python train.py --horizontal_flip=false --color_jitter=0.1 --widths=[64, 64, 128, 256] --attention=false --upsampling="nearest_conv" --grad_clip=0.5 --steps=26600 --warmup_steps=1330
Rows from block 7 of a small image denoising model, named by matrix and row number. Each number is 500 + 40 x the weight over its row's rms, rounded and kept within 0 to 999. All counts start at 0. Numbers have three digits each. After the name is the row's rms in percent of the matrix's.
After each channel's rows are labels from the 100 images, of 14848, where the channel reaches its highest value: "top examples" is what is common among them; "place" is the part of the image that holds the peak. Only what is clearly more common there than usual is listed. The data: rendered solids tumbling over patterned floors. In brackets: how many of the 100.
# conv: 3x3 conv (model.mid.1.conv.weight, 256x256x3x3, each kernel summed), inputs 0-85

conv.153 210:499494514455509517486542509489494441444499542502500497499500511501477504519520517497463495499519514498442500438472489531488499501109510496487503519527557490509484491492499496498500496519509510531503455557507497492508535512492506502471522499509517499461461507
top examples: count: one (58)
place: centre (76)

conv.188 185:473510482498510490509495513454467481496500444497499502502488521498505469496629526499454495500554511494500499491497503464442499500545514505440500495505515468509440503499500471498501299498502494481501502489503501459497521517563470505459499505500480502512567496
top examples: count: one (56)
place: bottom centre (34)

conv.113 234:484495530526487515518506505530501507506499522498499497498476499503496497491489496496476505499045498497519494469506494517526486496402501490444497508494457492499434468500500488500499429468498496488502495503520500485522493501432488497540500498500484498506515498
top examples: count: one (53)
place: centre (85)

conv.94 093:556534544496506506518516503511506502515581518523498391559506505506360528511511507664462516603505485499591522514507428491497587573502529501494569507505506506523501517429550576456556499510548462517524469500485578604530416522521521513508483492487516573473509510
top examples: count: one (63)
place: centre (78)

conv.14 337:594566493496494501449496477419542504510498510501500487496498481504514610502523429496676499500491498626503501479495487505507500499479481497519499497504508496497500477502493500505499474498493502469500503497503500512510500462499479364489479499501503499513433500
top examples: count: four (49)
place: centre (99)

conv.154 097:453408438538540511519510476518390512487500462503509506498564462498494544493197536491474493497503501514505500443508451435488492501541557508474499485456514487492497543495477517499500461474490513519495513526520498472477457506526531550583481491501491500516502497
top examples: count: one (52)
place: bottom centre (74)

conv.244 117:456495521531469513479462455426494502504511477510496512497491536491517439406497512521442507500351517488462508491475513484493515503325520500496484531457527463488505483508498495515501581497488504424498509497464512459491499489470486405488495494500514501518571492
top examples: count: one (81)
place: top centre (69)

conv.229 017:493503511499495499526334468497503494501478507476501504496498508498423477516499502347494501361457499491490501505493511507492383447494498504498500499498498494500501442499418495499282500450500352506501504496516406487498503498507501503497499502502499500501500500
top examples: count: four (51)
place: centre (87)

conv.189 234:465401516489494502523517534476479525554502505505498513497495472499515473498645500500486514501285502496572501491506480549492502499270537507525499500487446504491564478511501536506500503500501493456501418474519501502473436514453524506502492506501480500500523493
top examples: count: one (56)
place: bottom centre (53)

conv.10 021:488620470449565485488515557480459490495482409501499497446566484497553485491487508493488495441326502490444495486496464487495490483501490494518495502527495503431510523360453491502447495471451395514484507493478501458506516435476508459486530499493495443510517500
top examples: count: one (69)
place: middle right (39)

conv.249 115:447483487508459566569420526422494544513495445495500476500526459512497479486535388495486498495486495539470498468461499496507497497608483521522499478429509258501427493490500491486500498511501529577499497511565493509531517415468486489520499500500492500519553501
top examples: count: one (60)
place: bottom right (38)